python train.py --spec_augment=true --loss="softmax" --encoder_activation="gelu" --encoder_width=256 --text_encoder_norm_position="pre" --adamw_weight_decay_other_params=0.05
Rows from block 2 of the text encoder, named by matrix and row number. Rows with one number belong to one attention dimension. Each number is 128 + 24 x the weight over its row's rms, rounded and kept within 0 to 255. All counts start at 0. Numbers have three digits each. After the name is the row's rms in percent of the matrix's.
# q: attention query (text_encoder.blocks.2.attn.q.weight, 240x256), inputs 0-127
# k: attention key (text_encoder.blocks.2.attn.k.weight, 240x256), inputs 0-127
q.159 080:129123140122101134120093125125128085123138158172108125124150107129125117144106118153103079099162117154135141130125137084094111123128083127139145095134136109128105145120152104120073153123121124115128157097146103108144122104139110139115109153107112106114139138122078124123136133126154153168133115131150134132144104109162111119107176139161058172105140186149120149144117132082153133138126
k.159 078:161157133112131120184135122078092107138130125119110094127116124105117116099077127152145157168133062139079137146142154136091080124091126104147128150119124186092129124143098100150112139140088179150101124115113168150130118170117135101153147158128121166158097134124124149131135111158148105144141178128111070110093085166117089093147130089151133119118149130111103100130166143115142146108129
q.160 084:138137057091106088109136112082149119170096106160111137146162109124118125118102128132132155131105103157098152116162109116098067136140177146159127151097154123094141141102119142172106120164155134152109109137095135123143131137173143118143082111089152102140128103145110139144138143127120123122148119175123142087111089159131111116124127138129097150128104105140092113162157106121101155073111
k.160 080:108119165145170125122105145089146147057133163149136132155114097130131123086112103128131087145106157137151079128136096128125126137078134122113100153140108168165139144148165149119118158132102118125147116127128132165167134108105099136128094163118137139147138158107166109129144170110118135139099150073113129137101097138145176113110121118159168123111107148129126146140143132163147099105138
q.161 097:182138137096105131075118099192150103149100138096153121119156166106143157101133139135118139111115095106084132134134143138108128053146120139155164119139166088140141141142104118153105183142120107123181144162151125171157098080120132129134132150126134149099176121100137130147132094120146129124127134148130142117127118145139127106126121170114132137144052131123132138166142096139104104170123
k.161 086:106179120113136156110108127043139131132116098118160160128106128131153119168124155120118135150123123132139111128106072125140142108146142101159139126135159127114134098149106101163111088127163110160143065118142121126100144095144099130117126132099149128150085138120070125139141089116103143098124121149098152124089165149126129104113114143094148122101087107133105087135109094124129127161134
q.162 091:157118077139092095132158120154152119136121139174156116147113139124102146115142119118140112143105104129117166130124107145150101119075170140121120153115156140132131139113112101184110117147130154153124121167137131137116158101132121087141088156132129146127118139091091150165127109119136044138135116140105142096143162148052200136122125163156160126093147124145111130131177099155139104092125
k.162 084:073113140098119139117085109139130142097172136129154119107147110129154117115106116131122144137123148138123088096147117140125122111119082116109143093170140135138161076109128171070112095130157082138154113152124126114115140072152153120140111139167105157102139153089155131091125147122095112156089132103171145129152097123170144118084113182100133152130143072100150141121154106183104152159146
q.163 099:164118130133100100153125147147148100176114115152161134118183114128127137098142144133133174127122136139102115127120146110124159079112124113152158121101171127138115162100125126183139169134153126151193150185170096140111140102083128117120091151101148102088149126106106098122127113135139133134123120144108104115107132170095160100103117150152122164164107149112107176140190122161088105116098
k.163 082:110116150135124128141151109163108129084133156166133129115096137179118079166171175108143133121106111130164135166150101113101143165143129145139109130128103175139145085140133151131122093165086142134084092145139112125139146110120108133120116136123162149160060117128106175112101162153129116152148128081119131114104115115155110128121118106129118122117128082097139115129133120109143163116127
q.164 080:141140127110113092113118115155130142149146161098149123125150122114081148136149170142182143146142131140072132117110147142170108114129128134103131104163100130081113139135110139167130108153113141164179111131156111164094117138073157137165139098163112122140134111120169108115095165136118173114157126129126100125125162148126107116136098089116121133195123122127118147111138132140111103102106
k.164 105:123133072133162114119159156152145123162118137143114170137125124158128148132150153105119107102130107122180106105104126122149194140136147150114136137142119101116084139104154144078159144128131137095130105127140089161121149129119157143121146098120116126149117105150056140137122100145121187121132112129147143113167163117116126148145138097160127129165092164112100134129122116093085115128104
q.165 086:095151139160098150112154156182128177090117092114146126135118134129146144128152116120119068111140133102149152132112093139125119119109144162110119180111135120146144105141136103115108079111100133099129147145097145109160143128171075178138102111135123174087140142121146121132118131121138080121113141153137128150155116107115132159097168132134170109116153089131138124104118104121127111123159
k.165 091:117117097154082123102132120139078158132163119084136141128153122145142124194129168124088151156115130124119080080117104132116128097126118116143121136104145123135137102147108148129099115139125102152133112093179136107114148105163156129101160166139153135130105115127124168129127100160125162114117099176141141109080148154121128132134086167103134171121142117133105106157120077129119125152128
q.166 093:163127199150164134162125136142143090107138123128136111148134118155144098145166134124142112126147145133107099164104149100149129138121119191132179140155122155131135127169152115147152145115123149123132163112132094155107130185120134136125117134120148131166171138158135097130120117067117144129118125100126116122137150090107110137155149101139103134133152162133139120125130158106099102121082
k.166 101:168162110107159116113162122148111117165097088116070143161144090185116118178091171127128121134098130103108120133118121149136121142128104147128141165123123129107115140127150126145132110148135114123110118115141109148125145147116138110138146137129150099164105120127084154124112100124128126101127123155172127109116111140100114183152145151156086127114124147130097131127125138091137136083118
q.167 107:118111112119150134095164094181128140099135147133127146123075114144113187108122138127159079114119109120135090106138087148157111177138150122095070143135119108127132104108137163107170106130103130127149080111179142124119143107139092149157114105137155125157120108110143096106113203168114168122151145103114154136123127164115162130121111139132164123099121102129158142141142100129157120165173
k.167 100:132143099145079118119150128078080121152110159178143132110161129116114088139170107142114161138143089154117139091138128128108156079157127122154144105122125147094163116114136132134146165098142122119080182116111136124126138122124168105124141113124094110166105115145149150125130125166132137171148113105143127117122140108093103104117120097112100172143152169145104140099128134111093145102130
q.168 093:148089115126137066091133103183075107175112146207142123102176166098109104114162135144161142144099094136136165143127155149151104126110158146121149125102133106138120148120102095167183144145095126149129136104155149114123127153079173125121138158070101122134123144134103114124134112158149129112121125145094121134133124097121139116127150137128148121122105161136105131108167128144136133124139
k.168 099:144113118114103170117087129077115120188120143140145093114123120134151146126066137144133097172133110161118138105144144089135154087147122082157154100139127133102168140100145123119113125102161095089158143132132126148147106137124146129106142117119110113150129096113116099149155155155157129141117122122185082103123129130129120133073130088104090165148141108132093149125126133090088169153140
q.169 094:170125113095098127135108085104101090150131159124132151149143140094149118105120163146114170094123121123107170118152152139108146073131105080137158076156194106122125140110101126136086131119138094093160125163119142117140145085158148089136121130075125143142149098114153142112136113103118100146104130138126160109105113113178111106150087188124115177138133151103083125157162108116119163170114
k.169 089:085120149109164166110149128125149137083139103096119145108121149107143150153121151134138127079107123145134116176147094125107125145131115181106111149120128146119115109137131106134110088150102151128122104162130082130079142099129071144136132124147158152127101143108070105115127159127134093111090146130085143125108128135153141129124124141135119093085109088132190126122107096121162104114161
q.170 102:132137121148140118159099153099083104156138156155118116151146108106141067185114110133133156135112133140144164095170178047113091142128126074118149109111095154141129139131151117126101110103128106124152159105049123127127141140169174129103116117108109120146115115152110149122139098138159130141114154098145113124120078095135089139140132084108091157130157142138139108118112142104120161083111
k.170 082:117105157098147152102082169103182159132109096091132113135073146129152134097113151134115130123105142140119117159125161160141093113065132135085087158083116132114110143164124117134170115122147121113116123139142145103118125114148126161133123100093131104125146142106145141132112165105148137106124107141099103138143146099128195118117134125122174084127106078135122151130113140160121127153091
q.171 088:111128083104156108181137122086138133152152145136163148127181155125129121123119135152123161088108153139136153111132112131099134129134165124133183137094155135134139152122122097116121115122096138110081146128112138138114154109171096149132154094112127099094136166147144142170117097106110113122093110121124128141096135099139103115121136115147126097114110138143117117170112137155172152115137
k.171 095:176132082143111159148189146134154114085145129118136104114130132107117167109145118080140108152120127126126142140132114119165139141108126159114148158092127097143129125106117109140145122150125147114136119116194111121137136134110108124150134165126150165128153143112131139139122150124119109081102157085115162114120132148121170149092121145148135124108107118165174124095119123141148100074172
q.172 087:101126161104091117134095111178100145086104146138114159105145156070142168132123129119150151144123089107154159156116096157170106103127139181101108140126120114162129134119140129160113111137107121126076106139144156154121127145099121145165093088124151122134077107139168114128138131149152134131137124158139127132093137158120128134100142136116102121131115118117137157141116120115141135052149
k.172 092:147115121136126145143078131155129164118098129125154188149177146168108098133119149157123082105123170116107100108147115130126132079138145169146126156075136143109125127113112147118099098147102077124152134154148130146157131123127085142114092084146147109104106164152148153134142136157137148162182091154124104116118160088163140144111117115138126138098125090150084144165123112112128151126117
q.173 111:109104164154119179101156114138122130082119114106163118118081148119150139100177141089122127137123105124155092158109116154150124197118138156106094156114104096145117128145136137136158136146120120119116075111192102122099111115122122149171105151142135163149124109121125131125147173146109125121140149121107155138132158138114195154121110172135154139106121101149187135098144068109156090145132
k.173 103:109162085122089120098137121156112131164145149134124183127175120113097134167095152140137133106120127125144132081146100181077150069176132107155148090099101139125126132121110138092108103121099097139183147141120139154139135092123149107107146123141125103120103107171119130102117063150131154150147100152174118123119130157137064102175123136138139171167128162132103133131117117118132108146130
q.174 088:108148102118088164130141112135153131100131153128132162157137137098158128134118116133116120078136129121129104085162127148126149122137120124130116136154133085135110152125121148072068121132125094072149115186130138109135145107173107134142121143152113180139162093094118153151157127113119066119133132126137150115113088128127126134115063170099162161115101118113123121171142132123114119136135
k.174 082:091122085156133145090184162137115178091104105113127118140094132121114146101148149136145120107108116110150132121111103131103116159135121150092113143123104103159113103143126123139147110118089126160109114126088121148089140082117095130157097161088136159156126143143165140111135121120121146124087135127109132154134131128145179112110104143095161103119125093136122125089116084168151092099134
q.175 100:135120132112124188137143127115161142144159113120081122122136101171136127143102135133119152123147155135118081118131143126080161126115103073133129114157149166100113117121119145099154144135146132104097153110201091097100125127138085121133158139139151097114128132130156126156097147115113140124142100115130107135152148149113115127119170129125096129152122179118152119146099136129122103179109
k.175 115:145145119135161112172173149168133085120142125099159129114125133112107128156174135158115103111144076142109166137099152122121138179161098151112107098140081102149112123120126111114179172123138166134108152104102125125097114113107154144120138155146154189158162118107139134128083145134103104141155167081123169122138116122163096140127125102128155123149125098111127161100149152125136120123128
q.176 096:134134158115132082112132122190126158137147125100142118133099113158112150052139112133135104136131132114130129130116126142141117148144140152142108167130103117112140139097141166136125126149116151185220092175149144152141120187093102137127101106109112146175153117107129126117107128140108142104150135135143108098108082191095137134133111111148177110154088128118112142151165154148104083119140
k.176 105:100111150177143147111099087029100122149112128151142128120122121197146117157096126128133168084130145156140140155147112151155127116105102107169085114127129170121166124118158146143086116155131107160103139125143158157133100135130118170107133118119080148140062153145142118119183127140152131161135123150152121129122142119104109124129136126114112126132155144132067119113093137085076137100097
q.177 076:153156067138095102161110123085156108141163113118133130186139104137130095124103137142084165086118144153117080087154164139088152135142104100132100128150157153127081164123118125140118150101149124119119130115140144130158160114159137072110155165109137135112124128142119181140118108099084106120113104110122144133150099150138101105140103129097107184130154147113105115153156133128123105149106
k.177 097:074138134110133124135179186179164148127160083120140125110077109072141158141145076094141107095128123133169165164127126113155143168148149115092101140162101134145107132121146142100132119099136178148120107133085099112112181132102139118136104147109113167160185079090105105094150139125120118089106161107082157122133116125144150140121105141139124129120111113129170122122148145150176132126137
q.178 088:112132117118147109078154137106158174143131114116125131129148150136103129125154119124149154120093130112146147153109100137137104136110131148114117099146147110118166120117129133140172133171089125172159086109130098140125117186092160113147175150125126164159114126084137092112133153142129104130125142123143133147135170155086176146115086165097187121114099135135151131101153115149122074090160
k.178 092:132132132105106099138108085194136140137149175122135125123148091135131109128163147105109141120128117128146104097136097172098210094131149160149118159150118110136095153099119143078093122115139106102163140139189119114116160075158142090086150156077138158130151110136137093116092114146111132131109104122126158141154166143139130142134112118117127146164129130114155117135149094113103127176129
q.179 096:107097113099141162148166135078116149096126123156115123093101137106162185109180140114096136177137130114153110152094102168135123123119088096120138117082120122141145101131107120146151142133134143125060121122165113136092141073065170145163130150177116122096120136122126107147120106155121154129158131117120128132102182180140155115101147136148123099119112120110140143122124083146163108118125
k.179 102:128114135111132154120085121163124147092153143122176144111127167124159125067130134118107146141129123137141099126116151176083116156111150097121123056100165110117123118148112147111151106131128098104129106118130127102128090114159153122120095146097123108112122129141099140132114123097143099135106118114155157189123118146174154110115155145126155087101152116099127113125084082125155168149136
q.180 094:124126121135138195142112134056097131099121094133138114130145154132135135119155156125093142154139146112145125105142151146109203134118053063114143078124155166111133120121107119079107131113128115113129139152145119121122136118102157114122194152127088157150154139151091128125143137101135150102132150144113126120130180133145092130111118122147143121164166134117143096133125113128130131181136
k.180 093:107127165098113159098120123153122138123132106116109111110128134101168131126090135134115171148115142141153130142147147135131116123123130114120147108146113127132148105106085091144142072114140143120146107118121139094082126122143116141143167128145141126107147117152097100125120144087118087133079107137103144138097132166169149073117147137096131095111117154123156096137093089148165109164147
q.181 098:131155103086124135157116083089125098143139111144082149118181110109117140140142140159119104127151119162097126113152153163157109138143120120126142136168169129114142119088128143104132111117123137101079167126123132096124131132155134099109111124101153078194133143115137117103114176128110120167132109157174120084138123101147086116123118122087077146122146152141080123165082156112082151132118
k.181 093:149141106152173156113137164154123138117109130081092114120108107121114143126139152126110115134122093099119128090115147111117119123130072154086115100144078123154087139124149113120128190107110111110141125150135123177154097081103125155148148140125150163167161135136130152175103151161152159097089148123133124158134138139121105137119170104118137124127144167127126179114126120147154137138153
q.182 094:120180105137137107126100113108141113151153101073143133149151128127164121149107128143127158169118140119114149093150131115097127120132106082130144125160087110143130176154132109135080117112176091087139123097069144128120156121166149128135149111149086142129140110128138149151145102094130118105068147136150138135157097115124088135142127106099132129163159112116095092153075143100111148130132
k.182 100:114133147096168123086131166216166169127140132112133156134119142120121177092139133123151125118150159087176087176095105108134135179142122151095127143145136097146113131162118090114204114129126149117132114134121099095120114102161104129125133124113158148117169101120120127119096108097113135108133126129127176128140153122163141124133148158126210117109097110136159116130131102133155114118138
q.183 089:118102144174105141108118151165129111139156123117166080131136107123128113136139143086138176095122150081133110127115111091107129160163135141117164200097120122148130130164135096139134121132139109116142147105099127139122140149169098149095111152111169119054157123166104124121116101125114125136120127082118139133147172076107136144141174124151121140119129106137106120117141119100116123153115
k.183 096:147101151119130105143113091120163132089156084127165135115067143137110148138106163119140105184135153127143134121147132147103132146105149122109103130090154131151118097186109156154087121137143116114139096138175154078135155105154122147093127163164139116109105113128146141148156120108141131131148121137116122153134120139142140168111107167100105138140132134131159141148127132143149079087167
q.184 094:135122147116122191180123170106153105062126086145077125131113120102157122151106132128082112131153141161154062115141147127099157061141100122129129099116092172127091105135125136126125148123119124112084133107137138119144121077083111144120172127148135152131152159173150114140127124119152166129148135115117115157117154134171083111140175119168066119114133165120175095091128144092166113140122
k.184 083:161154099142123098147207100132124085181119151111119134135137156088125084157138105148155151107127122137071141161094153100128118180134140138144152117147143154109135148131135123151163145119131184117105131103111109141135109177097137122138108146111160106129116105125116117138107139105148105146140124145153109128108069120162116155151146122145122165132135130121076106130128155140136133144100
q.185 108:105119170150162143112137163144124162083114131098162138104101148173129131136139090107127120133150139081185133185100100151151148156120130190130122160131102129135140119148138126085167119129111144118142096107148133126073106131080132147120176143131092158113097151127111091110142139151111115126134133116098142142147138101167162148145086158156180088135154135143173142071145116123132118140141
k.185 106:138108138141118109126105086066114129119148130146113108147135120172157165099123128099135166125134132104112126101147141156100115085106138100162119146106189141127126126162106156118122123140123100132129143117164151142119111153136108127122132136114119097081099139179158093133183094133170121171090087156148126167166134143084136130136124150119109135126152144132107116149114104109109101152119
q.186 091:143145116118181123128152113082114136173118102135104117120145127105128087166113149107116144132125104142153164136121139129161151107135161084157158072132138113134148135141127141146144146128150143132110116135119150115174095131102179128123144088105100150165148104129117125098141099133147201124103128124124143142063121105162136121157099112107174124115091150129092145127126133139117190149093
k.186 099:133102152100138151176089163144143094138124150144169092112112103119133131079102056125128155149116159149083135173145128069154099134083110131117114174126138150121122118101154120125110126128130139133118124133084111123132152174132096125141091106140117089084174149090162136141129139117122089093137142129074082145103094124112127112091157079117075083091147088135151144111133153153146166144140
q.187 086:119121136124180132156126145170112184147117188102100113126138129137104155117185141093112145177131097097155141123104104148164093166120154128106103111161152098093145130093147133155146124133147128153127125137116137158110133148104162129135104079106133138188116105117161132103143189104119130101115149133103131139123143125121151122141091107121178085078114121144168129095123083110151182120136
k.187 082:145155092097140126162104124157125117168134122085105187108176143086094106184102164130140153096122138167171147126113101125152126084133146151140154119141120095118157114098111087108139097132116132125135122114172102108113155085125161116129149089139151126141129128130095160089100125116095118156161112147114120094130107104150120116131153114122101130157096132141129114158136129097113145088143
q.188 102:105142165127096171156118132093097129074140115098114126122112123117132145125102118143106126111141134142106088096153127092109136130168091109119141125130105207136097131110145134101087122105104106115129123118090132083152112114145088127134097085150148149128185103127122094135113117118133199101142130116141138162106117138155083097129179083149094128144121130114139112142129151115164120129131
k.188 087:121164082131072133125143137150076089147122114149104164107134102088132109129149118133130151123185129151105119139074105157147107125075130121155145107127110173081113103146103126168127145139109150158072120133143132137159128159154122133132138137129119138101107137125103177175121140126132140138150134147132134111073086198112141125174139126148120180106103166112124115111149140125153136097105
q.189 091:137146086156089083151133147126124160175114141169154127163146122163144067109141116160145135116133134131103132118148144108081127124129131134170153125102135140144120149138115111131125131123156137117143125124107098131135150118179133149103145169106133137088115117137087169148104072102150083125104167149144114110162084115156097152129137131123117144150124139121112117150131147134099181156116
k.189 090:148096144097146156099089184122168131108145109133110090162125136107165174135139131112146161175114145124141173156137149105182115144096128087097143150154147086144149154108141111142137148102136134121119111120159155088129151121134086119152118140097140158097128142099152084139126135096159122070115116108123098116125127138112160103111133127137192071132142121142131130146169122139152106129132
q.190 097:095122152128096135080080115083141114105139106154113156145168128119170165130069114154118169117121144123120152086175141148111132124108130099135124118110078141140105113103104132082098111132093081124134115132088185109132134121154074107111136160091121144121146159133103129148151087125132141135151115127158130116143130156101114097130110138087127148109153156142095095151127132117126105104137
k.190 096:147104168139104138102128096134116141045113118159126101138081095142170134079124123097112102156118143107148107134141120112099136115104137124137113118164112181135128125149122154160078149140100124133109143134157152117129103116142135154139100127123112156087112108117179120158155152109126168115076119103086158177124142153132135132158113143142129140122132166106158132103102094122091104143122
q.191 109:089109127151105128080119142183133168097125136112133140128096128138116125134097094113145108131137113118166172154133066114116107164101169165093100155092088114131143122117118130107123101127111132130113125113110143141118155150124101133124089155140107131093069122130124141139146140145135074156134129136107123130156147119109146157120142170132114104079176096130132109118094116102154144090168
k.191 108:119101168105110110112114084100126151125138158148167108115112141120122157082129140140157129137115138095134136098125140154083137103134143154153109115121135118112117147163117148122115139147123093123190185138148151138110114106123140168101120098133118114118100128163180078117133112120147155162113111126145135139147144133148146130132116128119140168147139084136126149128096118154084117128116
q.192 095:109107140159093161100126145124081121156150155096104126120129119157128120134131101126122199114093143117124081145140085117132133140101128163127128139131084133143133105135147124122120151150110128141125077099106118142061127121116073111131184149111109135118107114146067128139165112158105108121121132142138178126132100157126140165129120084164158118140117079132103135119125098089108097106123
k.192 095:098106124157123144113115150161098109150128103127147122103070125109146110137150137114167158119116061133131058131115118180162155127124140074130121120121097141150148097173128133145136132135128117165119119097108128184106162124123159164136145128131159138088159098145197128099128097172127086140133139108098148113112131162114120162108132108162173154142124137123125140139182132111126146138113
q.193 086:166134135102125116127084087155164122087119129132191159113130121132122118129104123154152070141133089136134142125109134167165125102085163150156129116109101093128153122144112129175135128108144101124125169142167144111083162110165138132136129100108155102163141132155195168129136124114163123111133112143119118132103151119103096079117134183088052117114110129124126130111076151165148129135147
k.193 085:123144138145127143151086116114140076142132157144169117136138114172130119124077124113129109118125143153094144185155156107100116140122108140126088140135169139122064114138130122113111179150126125121177121120143093049134100171121122088114143112179167148102156123108133094101105101143114112178139114126120112137169136132114117124122130149111100183149151088111168127142093126119126097117140
q.194 082:171138105095123063131104139068050160095103120136090101128143107101124141150163110158131141169112126120134133128097139124106113129113141127139150111169119105151133108140114129141150120146097112189121169106156148152096120083158146143161118134096131096130103139153138096093145160175131113131130161148118159136087113147147106148113132141135100153159160112114124097114167131167120102134131
k.194 083:110118129174112154109104119173156163135139086091150126140119149131137136111132083119154099075159154114084155119139116147135106138099110081127134155125130174108120092129124130100135101121123131127120081107084142088121099115166093098133145083138132130098146095131129115107150070134122119148147105136144140100154120157141090139130116104124175146192121107112134148121109148116133122091135
q.195 074:163115079133148092135127128143100148094114110179107131113127134118117120138137145082105145150101142112110129113150121131109105117115148125097134115200132151118115101122123122146112127151097157160137144139122159084111142090147126089132152158104149101143142093151101139139085120158122064129128150094139137142130099163121127130135132132115146096113116092142114107116121114156162137133114
k.195 067:102123129117088134066156074147150143082140144134131123142139136165105135147140088128118065128159122157185146135130094155168143127088101138155118121100140121125137146075108145128140112088136118145095120163126160138123117135147066100133095099118104113107140095126114094104170173135115108140125114123128151089097173120161147129156130136146147164150164209077137128093169120118134161144115
q.196 080:091105118117119151135108141103144067159137144155093120150140066135149164112136148127139151103118173135148116138121140121139107164163110082117107144158154142147131164100145146115148089077178092122129165118140089103184114163117119168131130094141100138117107120148098087108137139120132128136124138124165078122157124124128103155131151138164143132136154143119140144138174143119118112125135
k.196 087:140144108149142137119155129129162169080125127098099114139114139126115080121098126131103155133137125141101143131132098164124119137078129194127132135072078105117122121167136129095162142147090139160073137126126142114109123128126088071139173132136177102174138122147163161120119144150128110119133142165091172107140128107149138087134112119096166116091101115125133144088074106170136149118131
q.197 082:169135147125101151139112112129104077148147121101173139129145109152131119178104141159169143137144146153107101115126174155148113147145130150126125116063067071103165127113111143100138122145172153130154136093145113070124104112120148142114148108158136111108106132111152136073126188126157137133124135166099137102132142124108116150129111106138101171125113124119164141119134156109137142155128
k.197 083:096087140133105189132159126129092109167121166103141190120137139132120147125143106145109152094138118145152077132133155181167114130137100123138108087102120137140127106109118136111130178096162112105125120140111101129133117116147115136107152167152089131172116115101156120093137159091109121102154125133178148111124127120137092150094151096139088099135147113119119153116208141093087132088128
q.198 108:087116141163121150162113134112134057182139151132161141126103124098162137115090142165133138095142134146121103134157174137132152123173103098127115143113154110145134128108121130120119094100161109047109096125142105163154129182122092132114139122151110120135110141108126111122104097092152141129133136105179097107164149127100117085110132090148108126172153115126128153143122121075093111106145
k.198 087:135121132145174099120131149129147156121113118114118111120117139118143103123142116189141171144122113155106140130127117124114144090088145173098144094102092082087130151166129119108158129130157109133084141160146124094109130096125145132113187152097116113155100137134133165127139131142150131122084132130111159140126060091132172120149110141090111113086093111117111126118118089133131136095168
q.199 077:170169061078144112164116167083131152116099103142136134161139134111105162136131097148105090143125139124131169103119191120107103123138165121151122158117135149079108146137107115113149111114123118169144145168137135093170087106135195131108098101104131114144113156122086110103145169146112072159159126121088092126112128113135131102110119152100161124129123149125124107142124159152146187127097
k.199 071:134119139106114187109136098125189166082120091108090114123148114122164122103129127100083102111163166133115188116137120127127136092121108143164109142128157130162141132103139155110145134118123135123084159138153134149151115184146107129137151136138116127137134111122150124150137171103136127112091121132145141159164131103168176105124134127101100142181090161147099129143083144175126134137121
q.200 087:134154099115129133113142158105163224115114120137079148128115140129117122114127119104137099119111124126158174147107113162096164119120122139154137161141116135133129130152151101167139157130117135145162111138166160112111088098118158136138148133104116187145145156135122141154155135142112158116154145124126147161096101096132156097108152139115161092120099098130067102130092117147104106121139
k.200 083:132144125110116090133115148197146097144153137123110065137146110121132107153091096081100132131106144134148148117138143128143120087142156146154138163155183143162141131133111105115132089100152123111173128099162147174161135190137135118146137083107135132089169149098102076112122094148113113152102114096103116140140122131123122095128138148126160123119122144138138133122085110095092156130140
q.201 086:126142128100160150113134129105132133139130157094093137139148131128118129158149169148145136125123136065126199100132166138142121140167141083137109146151123135107118119128104133131173120059152136133129145127152111146134150129151139172136101096119166132114148143116143119122117105122157151150134116164086056129099167119144084095116117135094149134132168114119112123112084202136134152140153
k.201 074:145096134149145119145115078091135124098111102164091130139120103166132127130133153132103095102122128117130108169119134118116104145147141102108111157149163128156123131173145115138129129140092131121121164151126111125103140152143140112162098141139188147127138138121139125128121149127138153177128119133092117177140128115129152149106118142096086154143136153157151137101107121161103115119115
q.202 076:131129132115136125116126117127133104150116187164144109133103118107118127124084139144140102118125139121129156106128140129155156119142117095117117092120118102136130145127112154110163103135113125117101145136146144145134108187133154154117115114113118135156108133128174110134137170128169158154154124107190110164096147135083139094138148143093132122109090109124160102097109141112171117108185
k.202 098:125169142111137106199136137153132129155122151136120121151181125152125131106086088153069158100111161138113125124122144073145165113154065153143143167126157114125151152097131081127167141101136145106126108156147128088148101146126107085097134113147129131152151115105093077142121107095074113094130131090124132118115116122133101100127132110131140096113113121144144129154111126113093109100132
q.203 095:121132090113131143157110154128130109202141154129114109126152099114136126108120159166123165101116139135132066106117150136156127133151118113132120135125149114126158133105120145103157106100190096111134182130152126128170130143104150135103146101151132112116107149133150141137102119161122113147116126095147082094125163124122127130134167102149162139107111184133103138132137146114144136217127
k.203 085:129127104147122143154172130135168140125137166121110119149113168121125103124147123146085161110137143169093125179127092156136114096126100167118105105104115152136093146148128132137191134112128121130035109162114120116119128148132096105137183140153130134168133109105136123101121162129132039113117133129131145142141120106173140130115107078130155095091116136113123146098149104113119164123120
q.204 077:160125143111089114112114144172102137113120178104076122104142115150133181134145098080112142162131123099121125159147090107108114111092124135120113122170096108150148120136152146168123148146099083157155127144141154163090129101162092085151142151074112098139122092127112133140158125189095125080113131143136163145089128176125101111142131141120138125135106126124103134121130122126143111126145
k.204 073:121116137129076126138069145152107102140137094120144125102100104125129077126125157105197151134133134133127107147113116155152088094115151112127159171116130116166125070149115127148139123154136134147201130114116134139126164119131134153166170109133149133083151117144148138123126089140133120102159124114119122144113153175104091134123133132103123164175145084155150137145113141133168134140135
q.205 072:146107132121087146075104127121159093094098062128157151131152132121106150131114136087152217132149115127120110114163149099143109132120164122134123090104111158119121103128123154167092130150139139143119119116072121094132126075137085115117131145106116114087114125113112169119116144114129134102112132191104136121135096112136117148180097113122111155125127094156096154136124148145131154130069
k.205 080:133108138168140126110112133087129097088123120126165115112069110139135131145163173126159075186113132128105132146130119154118114119151175141115116100104069117110109110159129152153098144170125123140158135100164114123116115100163177178124088122174155183137110156135142181113108135130182120164135127130091132129141154160101123181135111174116092132097143137124162105113133109144150142089155
q.206 084:072139137158106183084148142094164148152135134129101153170071133144117104154117129145128138065126099122116139096146122125099168155199160076118115154119105159125120139097121108152142087115148139100098131125124109150148108176115157150127110100127163125122123144143092103136137129103153123139125107103135109128134128125131216150157114080151159125095131149097117130174144117138116115147116
k.206 090:159114112145179123148134138182139111137143136132116104120180135099123087135157119159103141131110100094134149120145175091112090161132155130143147135123127177127095144141127097102132106128112152130164182105179101150123147100101143103123109146092148135123142151128143117160090117157126161161121090122090125158142092103154159130131143163103128106115133160151139116113136111111153136136116
q.207 096:186138121135110099112116104120132178083119093129140144116118143135103102138120148147147086160112103126133161111145117141127139094086162149131147115106066127110126105182107122138086111158090151174152176131166161091116130105135127128141083122114171119154109138140142161102121155165158124134142087144102135151107120117123121124139134166086134129113108132115149107127077135167149133147123
k.207 106:081125138104133178146146124097170126151111130130129163123166104121135145105118091114124113086145107108124146106146164114105177171136083109128129178163143136126150134093121127133125150121152143054127130115135102119152135152137147119099119096137118143106186119114082046143130109085112133108110128090116096123150134118095157125134144116174101148165147137147122127170147169119127088139116
q.208 100:117165135082129125113104109136124154110111112109156152096128131127123175120154121115131160139126138114117134144125133139149132104132102142154126099141130106137161087117135140142139163143123139153097078135134126127100097136143106115138136184069104152128138129092182177125134141115135176082103139145125157137126126145117102092133102140094079133155129081141147138102109134121097102106145
k.208 093:118148166124127097128096087090177115106114080101159131123147090143128173131137076119178065124126131088116120156166125090150122148109144117119122185150109128142141139127133143127055131159120137119201132110085135119114120115158138143108088110137143157122123151119117089099172105114122126122149137175130121150099139181090104093138120164135078134155124135126160137141139136161107104113147
q.209 081:145168126139139094112140152161153137107145118110089153123141151107091121149125089147114081124126135141120136146102129157113110090126123164132135136091132129124119124123117117124153150155096109133145078166136143110094073090131160132123153127143106126176151084127144128123181166154093065129099148147109160180079099109158138120083118159080122131092068066144121129118116109153096143098150
k.209 079:117120114101097182128104124101141096125158139114137130132114132158140123121116132107108160122128171178110149128131127146187130055152140126156145110116102120133127139129130161116139128107138111140113095127118140134152126133129082123141149109149107124140108111083182163109153115162102090131153111134157130137152176108151083115108120135134121122149116078162081122122114122101123168102125
q.210 088:138126103127163135143140156166083121153128212124091063122169102129122118150165111105121168149107143092083105090161124108127106099147121160091137111155123148113126133136146159097113132119119138134171163127113163162124156110127115079091145139127133108092146119163131106138145079141067102108109130121111116122145124165148131121146151111139189115135140155119130096132108149106129117162089
k.210 089:106135112161114148097143104048138133089131112115127174151060157170133169110146137112141087154134113126168134169104096177136149141130123071156138171089084115123136123118125123143147146153125110136075115148126116137129105124100113166135141125130139161114154115118112136155158150095138114112163153126157127119132164138149186149107093112132099139169106089114136120104144148159137121135122